Rows from block 8 of a small CTC image transcriber, named by matrix and row number. Each number is 500 + 40 x the weight over its row's rms, rounded and kept within 0 to 999. All counts start at 0. Numbers have three digits each. After the name is the row's rms in percent of the matrix's.
After each channel's rows are labels from the 100 images, of 14976, where the channel reaches its highest value: "top examples" is what is common among them. Only what is clearly more common there than usual is listed. The data: short English words printed on busy colour backdrops.
# sq0: squeeze pointwise conv (model.blocks.8.sq.0.weight, 72x288x1x1), inputs 192-287

sq0.27 107:414549518506497492481430547507538471494448518396488461414480499414488501487525534495440482451525476515525518505518488541410594510473533540522527535530484503426409453498509519410406434460533501526460473500489443503520456525469510453389545574529553469545457480518518518598503488540428536558
top examples: the letter a; the letter m

sq0.25 093:501497456495523458541517477515509496658474478523481469469494507475462547482546560503505536500472573532498543734534483489528492490541538462583472533580459481519521518466475485522518533494483503490489550666465540658462454490481486544523501486501509527500536485777468593515588420533541534471
top examples: the letter e

sq0.63 096:504533512474432521473468508523433480430458484458509430451502592453591557574497540482479483445496562534461535449470610535458472494527483493485478565453463575478480435509440523471453471541511497562454513477537476455462489526462424461465436490455550511499475417471523514484515567510477477521
top examples: the letter r; the letter m

sq0.50 103:437547540505491463524457491490492490480464453443524464433444548441522584503465508462502507465473550548465524489517584528445494448507485534509493548485474538456441450466497457450440482476548500565525489495498484497508484482428505465445500485507492506523482438503508523481519471485464512563
top examples: the letter r; the letter o; the letter m

sq0.22 115:424520500499455506473423573484495465426486492423501460443506511444475509491480491502429493484521439510511495438466493517413537490479518500438516508464521499419413478511499478396423444426548501522450458459498435417503479542479495460379498546492529504497453500453501503521477499519415542541
top examples: the letter a; the letter n; the letter r; the letter i

sq0.34 104:507384426405483459502489500516357557455515518504476547503409480505485419476446474482493553518455508401495524470446521412507363434542527473471518374488512481483499513456538400494503449469362524487549512494450481457495471473461573517500389445410393518448486515472496538388513443419511438402
top examples: the letter r; the letter d

sq0.2 089:479460458486493440527502530520457623532591537566484595511439453523485509432522512529492515617428543495491513537499444444565441448616513469518527423521580506475499485461561435496581543479491527503601559574426520528525451521448568631529482496484408615437552562532528528453551420412501351463
top examples: the letter a; the letter r; the letter p; the letter k

sq0.71 105:523527592515496482569488460472526492513515494505519493503563412499492504465486505513503474517535540522511454512482427528502498547494501491485570449598511489500502567491559509489511484565534483485499534511555490499495527454535494505497516466512511513461508639504507466503509500491496523481
top examples: the letter r

sq0.57 100:569470431384484495440514519484417527477585420566558516529453525539553461500474441529470464581519483445448418469446490462556479473523406464478504490480552520518548495494576479530588499533397499497563484489515512480544514491480626532553425499417379543466518487457518437466464495428525350390
top examples: the letter e; the letter p

sq0.60 106:391535522501471486472406552499508462485462483392512432386494527386476531482477514490435479463504476528496511498497520525398543478490520524509510512503494502396379449495505489356398453435555509523438462504484439486505469526462502468328516542499536492510478482513501510526511486536397523552
top examples: the letter a; the letter m; the letter r; the letter p

sq0.47 112:400534512495461484482386551506502463491481491421518446379506523382470536482481510492415470488499482533488521504491520521429546487506530514510506512510507494380385453490500491330437464442553517520440468516483444488506478528469501492349511546492537510498495484518503517529520486542393526548
top examples: the letter a; the letter m; the letter r

sq0.18 106:526511540465498536541502461514461473465524444514493497523569483519451510506469464506502503536403468531473445464441552522515495507502463518481573454533523463498515577534551495506532505482480513475524509483508515464505581448553503539519459477446475539464553535459438463485451492475516492476
top examples: the letter r

sq0.30 092:495422433490521511520503513451501609525509560494404553503492383500496414491506534516532553493418549458547530530532391430506481487545562562522557417535501556499499557518550419498479462410457464475566567545392503527506430508500542518495523507523418533536447538530517549494548450393524469471
top examples: the letter o

sq0.49 110:408515531496464481493393531503501475507477502444524456354523495356464505481463523474424482486493492508500536519490488521456545496497544520516504493528502488390398452483498486351453472445555512505431476532493453499514465508475510494391514543491533498494492496529519528521532478546421514533
top examples: the letter l; the letter b; word: bell

sq0.21 090:467501442419463423533585556480467559462543516542423627614467511622503446427480510465559430538465472487511454466460531474541518434529464518475474432473522499529526514460511460554539482425381459462621540479422480466552506514498564524561464519464442537501514490460508475511459447419507381437
top examples: the letter e

sq0.9 102:451524484439416511509488494547454442457462544477479504471438512474568473565488549393477530487528482446520512480453491567483515537514502506503421535487492524518489486506401590498481457500408512494426463488517455470450422490493359470485467510465583520509448459493480489517492562549483532494
top examples: the letter l; the letter w; the letter k

sq0.16 095:468517497488421519493354499572461440469499455460545437411541526403456548531497502501374401494477409536388443484420566554468501495500428470495532488441512456422454472505479510405478459510530592474454406487516442456451503499493442512441474503466524516433541522495390423493465496514418443528
top examples: the letter r; the letter m

sq0.39 083:487484499505460548451475541452481514446563386515565523503454418504480472496445444490465464545522385444442378423435302453507479458488414408424547451497555495478478533560549470477518500526539481495496458423544497437491473456515522494489467499470443508371454560392468411461381472453491423459
top examples: the letter a; the letter o

sq0.7 089:524405447544535482548539431421541570541508575518398543528544449524470436458469500475572571499416537457569493537542453399523479497562537554493496427462507491522521510487488410532497504444480422441555583532412552530486450479521476513524544467569446550547446542524520523473517449382567470522
top examples: the letter r; the letter a

sq0.56 112:505444403513538501554513516545494520513510526507401523494530505498474465500425512484525566501407540435455456507525528418505445453542452508478520461545503461500495450495538498502488523438392546434551545508410543513530458515498547507500509498518513532498459494496455457423509490482531387492
top examples: the letter o; the letter p

sq0.41 118:410530511494487496468432530507531486500461529417489484411499475413483466491514537485440502461519474488527532510508462538436594512462546540519526517526495504433404472498498506409421434455520501517458475507491445503532440509486513455399542566521537466542443494519524529583509477522437524539
top examples: the letter l; the letter d

sq0.43 098:446514488469520432562553533468515528493535540510428570579473498562459396426450489450563448521491482449525428479518514481510529473525464540451434448486528473486482480448466486514510476486410450462620535468466496485523477493494518507516520523508454540519491507459491453505444445443495467442
top examples: the letter e

sq0.62 100:384474460492413510471413517480470528469554516472534510442464438448424468495470498544397510541524461464537508478438416506462506489503528482476525463453579493411388462493509460380481463414575517514473486494487412452495450503484480494411468508462523546464424542483511508499498461467389495504
top examples: the letter a

sq0.67 099:538431466529515518541503423417532561520483591483414507501561441494472450505482504478553556467449531466575502520518430434489496534546540572484513457464499496509511537513507476504463454446488410467526566514412516508483459468550480489491535479554495524558433533511524533495508474426547484530
top examples: the letter o; the letter w

sq0.48 124:508516496444463478494536421493468502479494497505496507530498475534567482519522547532524508495471477455526512485469465531507492506444502531502572488558493575647558577500500496569513468470496488518520485470501473487518506450545464476539473459473455474547485478484518512490457513485514514506
top examples: the letter e

sq0.13 108:421531516489469505491448501540515449477437529431506486440462489440525469520491547417476559474511463467517541491501504548445564528457537551513475523509485526453428477508458541437452438485484521499464455490507443487499428481485459456435525538521564476541446480502512527557486519545437555544
top examples: the letter l; the letter e; the letter b

sq0.70 091:485492492413427514556613507516453509458509395524475550605486529601525420501527561482601448505484515446490429465443528480533515435483444568495575464587471530561553560539553473575534466425368490441588524488474475481500490490555491510568452512448445497534492522468460440523487507497517490438
top examples: the letter e

sq0.23 084:434531442486492432499480445480459470539506553506504453433491511462392543442492509526443475503445601544487555551485534519492475467510541394514531498583491433445441448456545430449490564496550491478371507558474499524493447488386503493467457479435443472414509452560498557494577382474459399449
top examples: the letter e; the letter l; the letter h

sq0.45 105:402530522492453489477395545515503457487455494404514433374495525371491527491473522472424476466505481520493528503489517528421546495502530526515492515509491506403397449493482504370421446450543518520432459515491435487494464519467480486365513543494548500506489480519508520527518501552401532549
top examples: the letter a; the letter r; the letter m

sq0.54 090:496482387389445491493482507521398514505600479545624511503495518506520544483455461516463438633473413484469393505421460434544468528595415489505464485532591490481503514510544546484586490517454534442530469521458481498527493455516598641516416470403529629447558507490461412454442473547491456453
top examples: the letter a; the letter o; word: soap

sq0.44 093:560456437556538439533605461490531548534524569580448568565575536570506497458518526463612558532422523494502505527532560471582521506535494519494481465458506492566580501465486454599556583478484481457561576521457604528550519525512531536605535525560483543517508524510538518495494481441631451538
top examples: the letter e